Weights of a small image classifier: held-out accuracy 100%.
Rows from block 2 of a small image classifier, named by matrix and row number. Each number is 500 + 50 x the weight over its row's rms, rounded and kept within 0 to 999. All counts start at 0. Numbers have three digits each.
After each channel's rows are labels from the 100 images, of 14976, where the channel reaches its highest value: "top examples" is what is common among them. Only what is clearly more common there than usual is listed. The data: coloured fractals of 300 iterated function systems on busy backdrops. In brackets: how many of the 100, against the usual share in percent.
# conv: 3x3 conv (model.blocks.2.conv.weight, 192x96x3x3, each kernel summed), inputs 0-95

conv.8:459510523599460511471512478537497459521501567458458421575511577534532495537596484443596580534482546472582490527469529511479458536484542547563473441471478464374526474491499556497507578446520499623411487489474436491538568568486435547585579462473484510504496454516600454466568595481527587453
top examples: white (51 vs 8.4)

conv.144:561512465478463499497475478485501477514538516507475514535535462515523452549491569464494497522506497516525478481569519291437535555478518530433555482403518521447491559474223543460437484484504442510520611529507496507454496491439509499536546510449527465518529491508549476486461451519476476522
top examples: green (66 vs 8.3)

conv.110:519513533622536557520611544468491536522481499561472467543456545529470543539609483474567533492547444495615558525575488591454557460531490453411514543538519447519556468517533542506453564548571513492532524471521449554574544521527397539485560555547526500494595531499523479401522547604493402507
top examples: green (77 vs 8.3)

conv.190:514517550611480517475630511570557553463507539486476479558523578500473533564666537493586599422526521382496603537554482549531490468578477479514520430512493466414547477457475492506521529532488561471432557545513518479489520511480511496509526516530420515499560502505488447541560524629517431499
top examples: teal (40 vs 8.3)

conv.26:525549492639462482487630521549515573560504515502494489602502498452528482574683573530641582487504505530501498470528457520550542552551430518483574470497414427505526497440544542546537479513491503503463471546505535559472453488496531432542489547467501554555559485587511532455513552536490519538
top examples: grey (52 vs 8.5)

conv.191:491451486546443521456579529479530525529522490481469495526499529423490568541601470541572522546499578423534486480572537455434578531559409559527537550483426404483522484453540451483462552514514445482441531514481414513483529509487549492602552444490419411446473446534558445355519579585548480481
top examples: grey (89 vs 8.5); sparse (60 vs 29.8)

conv.31:489482504616559515521642552511574533442560499549507498544527545493486549577660524543599510516511499563495514489533482541567498496534419463500504501512441491437580511524560532457512521589526562500489484530511449506550477460498499477425576528524510460538566521583494517407541556610523387515
top examples: orange (27 vs 8.4)

conv.139:496507505663510552502623526525542543520476503531497385567486532507531531583702552532626536498512506551519556528498478516539501507525440485546527463530496496447582483475567571575501530530515526476477515515502526555547528513534570485512514559538501551517540526563519498473588526614502480504
top examples: black (66 vs 8.5)

conv.1:432483625442545401574533531467545515562474426487380547484473459462481521559462514455495543509477484574450522424474528543548553500534477581432521541523518388543542521457582394533580516521486505432546485528492467496555490456393519440545486542481603538573423515488479499506502516521578548546
top examples: yellow (69 vs 8.2)

conv.88:534597530591582490483673421464512579552456580531404492520426593504517512562589591546559526551555448511536488528468521562475512552468400548508501466497590543422521514464560543475570505535486539482502415510510496513480500469487475490554559482489429486567513510511544432509433499547487504478
top examples: pink (48 vs 8.3); blue (42 vs 8.3)

conv.95:556489515563478576587459571462484374490556559452560455585511570532560462512538589553568476578507491554506544485500493543518486468494421540436522554546475602555428565543515566430480514533521512479519554579402496524514533502530436559514430520502539509409607537534528528500521431470583513508
top examples: orange (84 vs 8.4)

conv.115:538520477376515419506516412492438465551495534392479506430484401540495470525390503526404457515451453430414493536518488534407600502538404466518466446495518540488445445531434559479533463489447527479512422541452538490505485486500474473440545431493549503460444457406492452602443498483448497434
top examples: orange (71 vs 8.4)

conv.164:561480476460489531511513474497506495476513498475461513473483525521489519489479416427472486516534354431466483556509475468458556534517382521480494475474508539479519445483482479499502544563480513468530254509471545548423526467561518478449495512472464541414502447513532454539504535485526302485
top examples: teal (96 vs 8.3)

conv.174:486488465494531505538534587481563519443499389535387522507491429498446550528514308531481541560537528596532489521501473530520540476526493448509547553435410432522489379440516494497484580538507550511533542488566491581549534505483560425438407532543537563495467469458440587475517491514524480499
top examples: black (89 vs 8.5)

conv.172:459501450585513572449534560514496538518457521532495379563544497525498512589606563464564505535515471559512534536457456493462496489458405489494466540548501578494535505495646520534478552554511510462541510503495519536496524561512600468490515510499436511532572492524511433410524603599497334463
top examples: pink (67 vs 8.3)

conv.146:592458506503533446399540538464522538393517554554490545486468523555425542513560460570519542492412500591529515537507499511475564476528398535532475507540537422434560545515567498546525477480489508467478424491484516486492429297412426458506547472524529423510504506455514517416544569526514458514
top examples: yellow (52 vs 8.2); green (40 vs 8.3)

conv.107:561498368551468486532552515497570478523594459577501489538544447473569501570537583507558430508564513458478582461545428493481514463506530418507474590517402515514458432524525530503512590508480512533486514582527537500504582542580578532342470492375472517527512488553469498519528483570497522481
top examples: yellow (75 vs 8.2)

conv.141:490463596597562476476566494550496535474496442492439476531482536514525560555634434424552495511503437337506575544551392501486581501517447483520538549530519379493523434481487585512497509530541486509492577423521538493494535522539547464560539566521464522447568512491475481496540565530507394487
top examples: brown (57 vs 8.3)

conv.5:480540535620528497505610551521561551512478540528444457555500523515533576555657502522596583509464503550513589539486485458517488550487442489590575544540500468411586483478539622511469552525514504486508489538554544514519578519483494543490545538527501582515514511586454528503596598547527517488
top examples: black (86 vs 8.5)

conv.10:525503500455461529581531460503404414384558503456456382467560483430502415515479553431457451561461439561423491467462485543440506494401415534572453488529497480430450494523443467510479521509513488563424485455476443520513518473553486528446387438484487458563453501457540453495465420410449554533
top examples: yellow (88 vs 8.2)

conv.92:543503596491370517521504510526494499526520463473562471516454440514510471523480563151478492491479518464510501499415516460377528489507493492520516519511537529509503539524464500475489510507531469491517545476511544537483494527392461522498511490474563492503526486514524501502495483459528478497
top examples: green (85 vs 8.3)

conv.150:504555414537400455512568498525495527500445493481394436535430533501497502539522549495519516509472229561524549482450522528519448519492501504524491504519459505312469459496584480558484533529487440506525559559529478517533548512468557513503505489515501486535548460538493486477519539491528428488
top examples: black (80 vs 8.5)

conv.99:494501391616485449478562566478498496532494574523460449547525421518473538412577488527566539559480472438485576507514495479484499481550519478538515520523440489580455539487334468498558463518503528485463481562552384566491531566513462517456484543516563496531550514477464472650544520592497414511
top examples: teal (36 vs 8.3)

conv.123:368476508437516454444572491552551527486498460518437466444482447479463445487442564480492514470459468507506514503515557478436537526497386392435509433471540398453480464449452551487566538478487518498538337578461466494502525401433449442424523547486556498470469458472528501450424497599443491506
top examples: orange (87 vs 8.4)

conv.65:455509447606487549508601582481532531481526533523451440559487497501462544370636518557547506477579455546538525512507537493481473493437456474558539593552532569596519521517520439447523545561548513502494418522547589532501427474531415567493510477460435486478573549543523473515474478618518452541
top examples: orange (37 vs 8.4)

conv.20:574505510532505492506285526493541386511498537541508540511510483566500476543514507572517441470501501544523533561538537498517514489521627540439505498502531550614427525496551448360393459490496460456499589530528474495559538564492444551563451539515545487447556498563535523498499465489536550494
top examples: yellow (97 vs 8.2)

conv.16:472525508642519466463518545454462513594435495529483478545475508541492493497621509523562480541543482466521526541538549583470627488558434434529539577501461487586460550500527512588520512517486468515486423540570439552548509501441559521482555506453559421517532435546550398397539535521486391500
top examples: grey (46 vs 8.5)

conv.153:485492502480505514419436512497509475499506513493479521501480528513501487536472528534492494477501466551489497517539529315558462475508518530482504502387354551515490599421329458486483490507493485467522531504470314495438489493512513509509499499511472527491491498510483523665484498384510478518
top examples: brown (99 vs 8.3)

conv.126:442558521605439517523493565534537480464417493520535419533494546536489566506573404498583510497512414499519566513486470518567431480518552473559467503507367411472585447545545407509500512535546512395519490463540393543553495597486486539489502554549466536526501520533498500496561567614568495517
top examples: teal (84 vs 8.3)

conv.117:512503461561515566492555548511598522484548517560524462453591456467449528547622466473543521468520504402555539482396480527463472478499404471635524481504503575414583478498500498460520574573477538499537443536415599508452483564472497566475522512516507452495512562511565520602540516568511413535
top examples: white (87 vs 8.4)

conv.163:543525482702485463562604523511509589526488539500469454582515548527531516545743525559629534494458529490459522520520402501512543497520459491510491540520451487503521490466529537529544480546486554490481532503502512537555450496509525493491451473531476511560526533517524467504558575560511476480
top examples: black (42 vs 8.5)

conv.124:510558498530492568522552534529530519507538559520468478521521564534545530221506506509531532549469466539545547541588469471511494541504523511529496499519505530359576534487566530565536492549487525484523350538547519508511551466484489532519515525523452546536505550510489480484536475569532425566
top examples: white (88 vs 8.4)

conv.33:502476502471509496505498495585561477477456524463431512484448536432494429583479446426534525479482594493401538474407516542473426442444447502483473485445430402430510478437519424458487432522515515390580522513475482494520524410462546365532548491463496602459485559439459509471516495440417575449
top examples: teal (94 vs 8.3)

conv.48:518513521646517499476631596522521512480463507537541469567472468512521517587679564479579549522530509548558493583544466552536541504498443453539552567470509484518570478504547588490560530486575561495452469516533572554533559480509516486440520552481428497525541550522474472519494505600510412501
top examples: teal (51 vs 8.3); blue (29 vs 8.3)

conv.81:573551455615523447524606596521487557589439500555527492550595455529509504600575552472579579464486500408480595490550428547541522486520427481503533527476516555489551397492466502486488522526521519505574478530528519498531512551505488457497461472539431555545622439513515517540580565536488525422
top examples: brown (26 vs 8.3)

conv.121:277494541470486522521496470458529479519484490505543474508491508480485511150460475592484481510504504494515480495518457538508499488477504494497506507531500510482512520534574467523493456494501501475509475473482534468511495442530530505454508525534433515471512525507508501530499487528515562526
top examples: orange (87 vs 8.4)

conv.177:544471461596471522563613549488513539547530530500438487553512499521506546562618436557598622492539494492512579523502490516422581547552530556576477527495479544487573443480556507534552494575574494564450559528517394503451524473461476529491489522527385516529534458485464479482588608521552464511
top examples: brown (49 vs 8.3); red (39 vs 8.3)

conv.66:582477411493504469505505476558473461494466450500466488537539590461493445503493465404479595527493441524531541581466444518524537518555499501516479439506486543413461480504509593468486467504457575590539542580373490474519467381550692422455496434530515539503462527501535551523500463542466450474
top examples: white (78 vs 8.4)

conv.154:557576453490416515509522442492395531501428554391512516466521553525493389548460489518486495473509505508431461456420389474504458484582570509480477483493465505539439553503581465522505524516421513550462415414479475520495494489466466438622549444382435528523485410493407503507492490529439571536
top examples: green (37 vs 8.3); purple (28 vs 8.2)

conv.132:562528519651475529480597507567559592516489533509486535568516581461468472534670504503618535521493518382506503506502497495461525517541419514491531500510488476413537530433436502541551521571471542459488528521514547505461493469463632520489554506518489465454588510576573522529529580516510463502
top examples: teal (84 vs 8.3)

conv.156:511460495573554542538506481474522496456494506599508506556493556478486547408577433493528549535470414548553552423608406460554487551479504479491589499482472454442560494435489469545531457566571571606508548526522558564534452429513480404463492498505460523531619559511521558438537529464403443519
top examples: brown (51 vs 8.3); black (37 vs 8.5)

conv.147:589409486416488508550412511460494372445531548457531589508544547440424473580458438525464475438423524570521481492531551543530453479480500532500478485593487543456444568559551477448437455452501447457499591590420461476534480472503488517553489447493576514467525545544617460462458479501583527524
top examples: white (73 vs 8.4)

conv.97:499544442534505514509610478500541534525453552497494390553499583505534491496605598512560578442462499590463551536547452591544555393510399494481561454552503501512435525503562528599455511485546531403456468528472524501515508462499371498530543466426450530558536521534498502413481489561448473509
top examples: white (49 vs 8.4); grey (38 vs 8.5)

conv.4:468546456566540444520537561563434574530488418472437430509521466492571523573548475505542528560521479503465448505506373504449537557584521504495480541527466508553440478548613488518523542530452522489541493317480369524548505542578469515546514556465472492474445427487475467412531535446462511541
top examples: black (75 vs 8.5)

conv.35:476516505665567431521559547528557490556450490516422389624542474488546550538644479526620549583513468518475520440442502526483495499486471504522532517538438470475489530572578546542572521522521544540522503500464493532498547463476545503569510537539484540455506500549530498562626567541495542516
top examples: orange (34 vs 8.4); yellow (31 vs 8.2)

conv.98:476520506472496480481555510526523521491528522512384582494393453514455536434472433527487565514461385522513526602599507523535515469508521469501481486449478430366523483468520493467570507492509589594490362579575459473553540462479563404424509461511467455505514459519481489610541502575526480517
top examples: brown (52 vs 8.3)

conv.7:318505436481477480495496502490497472541523498520470502504525406490512471146462522556511489510472438460516504455478509483463514473508515497472550543482557495501464533497557484507490498510463478498499444494497542484492518455520501519546449489489437470508526511506459541502502476514536552488
top examples: pink (68 vs 8.3)

conv.76:372514435461527465505443458566461502473419337473436514482494397482560497601448469527416536426499450512517506554554544454515420407549555443497529451464393533490499472477607528518514517473536458514488584499515441489419538512541531484469492550515556549540471507501505548444455455535509427506
top examples: black (55 vs 8.5)